{"image_size": 64, "text_encoder_width": 256, "text_encoder_activation": "quick_gelu", "text_encoder_head_dim": 64, "text_encoder_inner_norm": true, "beta2": 0.95, "steps": 6800}
Rows from block 5 of the image encoder of a small contrastive image-text model, named by matrix and row number. Rows with one number within an expert belong to one neuron, the router's apart. Each number is 128 + 24 x the weight over its row's rms, rounded and kept within 0 to 255. All counts start at 0. Numbers have three digits each. After the name is the row's rms in percent of the matrix's.
Before each expert's rows are labels from the 100 images, of 14848, where the router gives the expert most weight on average: "peak on" is the class under the peak. Only what is clearly more common there than usual is listed. The data: rosettes with rotational symmetry.
# router: router (encoder.blocks.5.mlp.router.weight, 4x128, trained with AdamW), inputs 0-63
# gate: expert gate (encoder.blocks.5.mlp.gate, 4x32x128), inputs 0-63
# up: expert up (encoder.blocks.5.mlp.up, 4x32x128), inputs 0-63
# down: expert down (encoder.blocks.5.mlp.down, 4x128x32, transposed), outputs 0-63

# expert 2
peak on: backdrop
router.2 102:155147126094125090117131113122122121186135117145129133147114165170141126102136110097175121081116104153143128158142141176134101119129135123115176126093124118115149122098108141157121168126179166
gate.0 088:116159101083111144137144125141121152147144051151151094164082149105081122138083123101183103152148155127176155120135107101097127103107105150160091157132122117188136122128109107152109102165109124
up.0 098:125119142092131128108093133130096108126132077168098161127118151140126110142077143087108141113129130126107176115117170090089097124135134128114132124137157173121127057145147131119173100120112127
down.0 100:143122070148134099118063149120166135101113177120102135087159106141161175125137121133120135153173120130091148124121114129148162119088137155090134127069132134164122151138105142071152166141132134
gate.1 108:150145072098094114113141118121117140184168115121126150172119170160117146098131147205153115142144105149138155128173093146137090182103106107134122131138130120162163121158131140159136144087134155
up.1 111:106128143130136181141122102159128108072137102123131095120154121083196146162179156076103131116107114117126121146108150155151182140151125102139135071134104123097115098106128138135114114137149118
down.1 109:089120119119115107146094112128095127165162138114150101137104133172124124099122092117124127149159153129134146106140146133108119126127106137140139160190138102128150168161135114095145135138110093
gate.2 097:160144118160104172128147134138146131118115106125113114105078159124106141133119101105156109145149166111118115144111128156149103101099098119117115126088123106155135113103141158174112088087118093
up.2 106:102122085103155106153114109136153135130131150131144124135145132083130167119164137132121137179133113126177109164151123142123147148167147126103105111143137119149115151129191107127166128156108103
down.2 096:107146123153089127155145141150139152170127108097110217100077122126126089113136107171146122135142117156109162149099137108120094148173101130144129141153124146160125118128115157127127098118102097
gate.3 109:146081142153107149176129117146143132153116151136127146144170070117149108094159092148136132124141128138138109134128155097113137131154108143116104141141133099124164177137096098129095136171135188
up.3 101:124187102131118102080155122124112117160174132133142128078126156161143134104105148122146112160126137102103127156127071101163110091090103142140115088101163136124098152122151126145132143129090113
down.3 100:152110122149106148145140117128123122112125108106111157163099088142109075125133090133101138098169129122141139147121120143136153137146104127166088110126128115114174178123129127130097153135132167
gate.4 099:115157100140158116111115117149133132145113139121130162116138135144108120107163128122157157124171104136167139115115127078161157088109193093122138141140194085090100116132140122126153123134160086
up.4 093:119122143154100133124111123117138143124133099137113114201109165153136152127148138194116154144124115128136144114124133132139137149126092137115155080109083143126093149089100141099135172131163126
down.4 108:173094122126152075148109138157137096102110069133137126145091119155101108152118162106136087142102124125131134074130130127147108107112123095144128108118101146117120165146116123114136128134139109
gate.5 091:157118122135124129080148107079103110110111123120130120138146108153159142171130121166096123142148128125114133128100093105118123128094120159126113143104094149129134150083145154126120112130125084
up.5 097:113134126113140091123124079107130134086155098085146126160142119137134180144102158160131181113167126114130116084084136078120197104161130104104133116141114133106132105152098121118160107134130126
down.5 105:133146137140096118159157130105138092147102158118087176095145138099108147134103168151176121145105136140143132133120100155143105115142130108102112130135125091104137137120127139124150165097138132
gate.6 098:140135105129159136112089089101140171143101109126140169105108150116069113123133094061134144151161092143162114111128134116123135103108126109171127140079115101144107128139156113152109168112138118
up.6 114:162145115147121138089057148112178147097125167120134182141115143095118101119123112094120139141111108127135104129127109091143112098130132094117146116105145103107131096127104088124113093113117115
down.6 097:171145134076106154110157120131121128125131124130093130158186065143119115173112122048134108132117160117169130134106107120121157104143102145167095135142139145122118123123142144146139136164121115
gate.7 100:165178146126124090138147166128110120111105131113128138118142143132117157135150170133155138131117098143111102129153120092126126074121088140121155149144104113162098120104135053124112084148067123
up.7 106:155172130131161114087151129099145087151122118103092151106110133105119109094129148118065122098136168129095129119179148096147131146117112125135118125151118110111132146146142114178125155149106143
down.7 105:133135135142168105149129128145134131109072127085129127117178085092127128105127146125119157135142172079109109108167132114133175135126149098136080177130145105140118152117157141092091183121143133
gate.8 104:156176130147116110117083148106126159124125088163137139126150141088153105141142109130160128123133144143160139069145099111152162124149149166146147104093101068126085144125119072132195141101134129
up.8 090:102142110096088056125104135092118064134113080140122118129117129110122136146178142093148113129121093131112119120148098110118191121135110108159127132088128110122139149129120131132161110154172139
down.8 094:129149130131106126121110124095144185135124121170098132096095126123120093098124127120142135151127105121143162116141161131115141133125130099082173126156167126107175151120116154119104113113145134

# expert 0
peak on: rosette
router.0 096:165136169130119068130175156158100109134113129177117095122187100153160134132129151117140137153135117107098100113149105123105136140084106083158104118122166105106126112147095128138124121125111149
gate.0 105:086174112110134139145053090108124119135138147147119151150124126142075136107096085154113121117123166116116099091135128098140119115123118198135115124112130147145141143104113116130155081124156108
up.0 099:098143126184114119117118135103115114120117114150139103101128145101150143136116157103124097118130134121134146110162127123168141161086114160158113141115110103156103107143125174149118090104135070
down.0 101:142112123141199108121111094144118147110096163109133096136107101083103123152131138104148131112144091154102130144116128157108121173103125173116162131142140132172092104135116101150118129129122104
gate.1 094:113140155135155168113141161117115121089087098097129104171128170075130116127110141155140140151141104127111140143130172133114126133140143141123150147083115127139155150137129106120125102108122082
up.1 093:099155154160179126134124129142165156172099141137130166168135127106135119163127137170104097136110131154117173180125092137145114116105115162147161157088106165131074098105163127132116146112140143
down.1 096:148134117136175154102079153148132113141131159137140132173120161114109156137170140192132110110134122132097128145114118132117115173093164104178106157137146133144107148135137144083114168171112172
gate.2 094:124159114077153172122144131146120101205158121117118094147169092129149101103122106159104109119155164089184094110134148134077136102146139132153120180122114143120097134128123144176122141139166136
up.2 098:138139104105148147134131150124105128136091108116159092169138103138101115138094169172128113114130169093095139137078160097118103118118141105129118137095172151144107101080135097105134116134154114
down.2 098:160138147129135108111140136148125155099101141169139132112135085176128132080147146159149094057117118136110152119102127169158137156148158138124151183098109150064125133159104126110124113088099136
gate.3 104:179127131100134091125084071088154179127134105141149150118126135109129121138113147106136147141163131154146133133131105106158106119111095111129128152152109115161161132167142098149119155120106147
up.3 100:141123108171144143124123158125100132134135106091148162095106129120106096138144120129106127100086136164145108135152154133117118147097086115177128151141093174111085083134109134110120144120158153
down.3 101:136125127123119104102193126137138096141170116129148118195167150137114093091114144176123132174103168154140139132120145132108109141167136118156144179090124174140098122119151137153095138151147132
gate.4 104:105105140142145145131145140147136166154101099130143123162146086180147117121129160120118166081106133130175115134122110136106121159144165131130136126131108113126102124125090100162078132098094137
up.4 108:138164086119144099140159130065136084126130157100181132106106152142103133126098114167096104179179122081111131157163111155141148122126146120093137119095135134097127139173147154123140136140125087
down.4 097:146118121104147174143124097115114121137141107112114118138155118133110111141127143137143165112125132141130153102092104110155110143128112135110115183122161128133156138072148152139109143135151092
gate.5 091:122153113133104138149118187113147123105121134073126101078151124119114143139116157154140117142139152090143148158127096154099123108109161190139114124090141158120116155166117156135169126084121102
up.5 099:149125148142124092152153133178117170150121082101118125121125144079127114101113127127103125147061165126117158087136084083119129128140129100180156150128122130118134149130172105158151159157132119
down.5 097:139158092203154096128137149096110113150125117099110135154160154109095134088089125096124153115119122097107136084128106109146098178145136090127155174121133176126107135122126141134126095134166152
gate.6 085:109154132097137126158155167166125169077120103076152172136173151102126123161102098115159103131130142132112122144105144136146094151121132180180133136105138189141138074115111108120059103113132115
up.6 093:132107161114119092132143134141090117160144064118114133158108157106088125112116156116121128113150160143175165171103167144121135140151091143113123083088140136137105087123170123101109142144140135
down.6 099:136089186144134107102139166104119159097107143134106092104175137144113089145115130097142185133117122098171113128128129148098092130131126106139139118074121130129084156123105125116113144178107089
gate.7 097:174164155118120109135132150073145158154163108126113159149137130121143100108120119178161141131157113150119203117151090127149128134108140128127118153165134116112095143119122141174105164152134154
up.7 095:162088083124094111128108086120127069122111148133163129082118083103098125122172133112116105122151121131121146144117120179139154123143133171116137118149146120105136154121149124109081152145111151
down.7 090:151137144069095178127104069120125128102114106105124168129123125101110108134174104122131100084127122118102125126104095143167093084112107125118153110119152113132131161166164095125130087103121117
gate.8 092:165110148120101144131141146126173134104131144167136130138064115115112150124123123146146113144166133106085103170163095160159103142123138146116132105103126109152139141156136142147144103107140132
up.8 110:172144128142140103131141137098138133125122135161112171115162118089112134092127135136061161144132150138108133096145102115125120089142151123142141158113127134107104125135141142127172129151160126
down.8 099:140085107160113125100100126131097125121130129086157130135179129128126135116085141111167120104140100066123117099115130094117123157121144137131171137160108124155122100111143187133161099167145084

# expert 1
peak on: backdrop
router.1 105:169138122118117134131120118130146120111132165148117107135108155143140161108149154171116130118121135113154082112141104135111063121098087067105176164117152146142084129117145109130130165139104132
gate.0 106:171162162106121143124150119127128088131150161111136139139111107105102111093074132133091135139125157147155128147149114100134142136137119106115132156114133087101128078120138135115122112118064079
up.0 107:062166103167144127090064140144098137166102160185152132165140108145134115163139147144104095089113136117133143117126099116133135115115123132135137122110105174078134116126117105140129100099147119
down.0 099:143152152121171157099149111160117142138165165161145108113086106123105127154171118122119093108174129129138134143142085132120149138121132144118143106076131131122094132174119141125091155148196076
gate.1 094:114136131139121147070087136125125160150149133143130105112156096132147097107105129092123112114101103167125120130147131103146136052150113142107119131110125155122154137101127173113113080125117126
up.1 090:105138118124135113093132139115135112137113130121117174126098146120137105121111141128105122181109097165145107087128172167106131100097101101124075123130105109120154148110149097100170087127121156
down.1 093:059100137093160121100094099140125078142117114119136148103126156116114143094152144130107082113166125133134124124093117122127116150152129112123131150123117116090153169156119150157102146126130114
gate.2 094:124155127093119131154138159078133101106141128079095166142115105100117103151111088135162096144129125128146171141152126124095106108130140135137071082161187088146145112122096109142132143117099089
up.2 092:134102113100085138082124175116191112140099161146168112125126135131154105090113151134127113148138122177155135121148133105145099144136151110126137109126164160145153133159071135129114164112086075
down.2 092:158118135141144143123136074118130149134111176190138109152078148158153088065106151122155121156132098155100119140114123106121107159102116087162130091118110139165159116121104128122105136111110116
gate.3 101:122124133144165155111119150084143139147142113097127149180103126106173143062144160135098125145135147168108110160142092103165140113108127113088118153134149129129083135144111100099156135137128114
up.3 114:136108158135124094156124093149128129111131144149140083097127122092103139190121106145154129073130112145175162110115163146088126112125139132163132118120110132152179150128121131122127117113155156
down.3 105:147142103097103156118110121105125182085156096110173160125138126122106112126127140099121092138177141128091110129100125120181136128138125157116117112116163074101130161117118152100099086132127107
gate.4 108:099084150114109107115122108118119126165134104146166094094119090125170119137153151106100115080138148163111120119163119089145121112146132161077122110107143154094124123120145130104074118122119149
up.4 101:132108109112104153094144082117132112154135151154074131129104091137147102105109122099122173095163166147143099115134164118085128135122086144087122120095150128112097124121154128076136118113122094
down.4 115:118088104150163103141129145192139138121149099127111117169129166162164146105153111113119140110130092110111147126089111122128122188113130159120123172102148099134114096151111137102143127118124177
gate.5 102:123118137104130125140145141150128153168151138125129075132193112148116040158161135143139149120151142122125115074148120091144142097071117121138129127145140107111174152131115147159147100143126162
up.5 103:151141138154170123120112146145109135173157159166140113094136163125109193144135122103125136129132170110093102125129088158154134151139145133124124087147120148131137127151088142121126150122155108
down.5 102:120153127159129127096118148150116185130142162149149098102127098100190106143131117081113106134138149154157124119151090149183127124140141139131154122105137128132166100108127099159136109132138135
gate.6 093:130093126133097116156090084161099146136135125134120108083112129094122100121140123134149160154144081117098184175155149113048119135179144148156118102104133172135126126101129108106099146096135147
up.6 088:092129131138146157108112115122122145071119167117163139125141138091097136125171146097096182095085101131076147127144116102135103121166094152080111111142118135123126096120144102124090107124132114
down.6 099:107144125123142164108095102142134145091171080097115108179110172122131147083120122126168137147100103101092113126081145178084088126149070079124124098097091141127140110143137136109129155139127119
gate.7 081:124150124124151082119132130153117123092128128126105131116066145129124150149135159126101165135120111141102074113128136094117126148068156123115113083154138150097096148171151142182113160098138136
up.7 084:117102110115124184122098116104141098127143123104107116175179155139136083137156122154129133150132170087140160164114129143114094139164127130136164185104169123101145085105106144087146121114132121
down.7 090:144111151149162120134100123152080148086139137153150141141125094118098091110158090169136103124136086139148119144158124093113110144130183115138130097156102131153092148172151128147116122123133147
gate.8 094:123172133199117114119122098096141095144159159133123141105101118115123158106122123142178125110132080140096138144143133152133141136103113177115154125140121150121159147120135137144150155065150125
up.8 093:156133113175153140169141127126107130133144153103134155065162142098115124106079108127107105125104105117114137143111132134162154104167156151086146112127143159084129128124071131144142143149161108
down.8 090:128156132145192139145154133088118129123110111087157103130100137107168127119122110154136132145136119080116097084086126145143143097158121155125159132113125138118101141168121136073122121136153151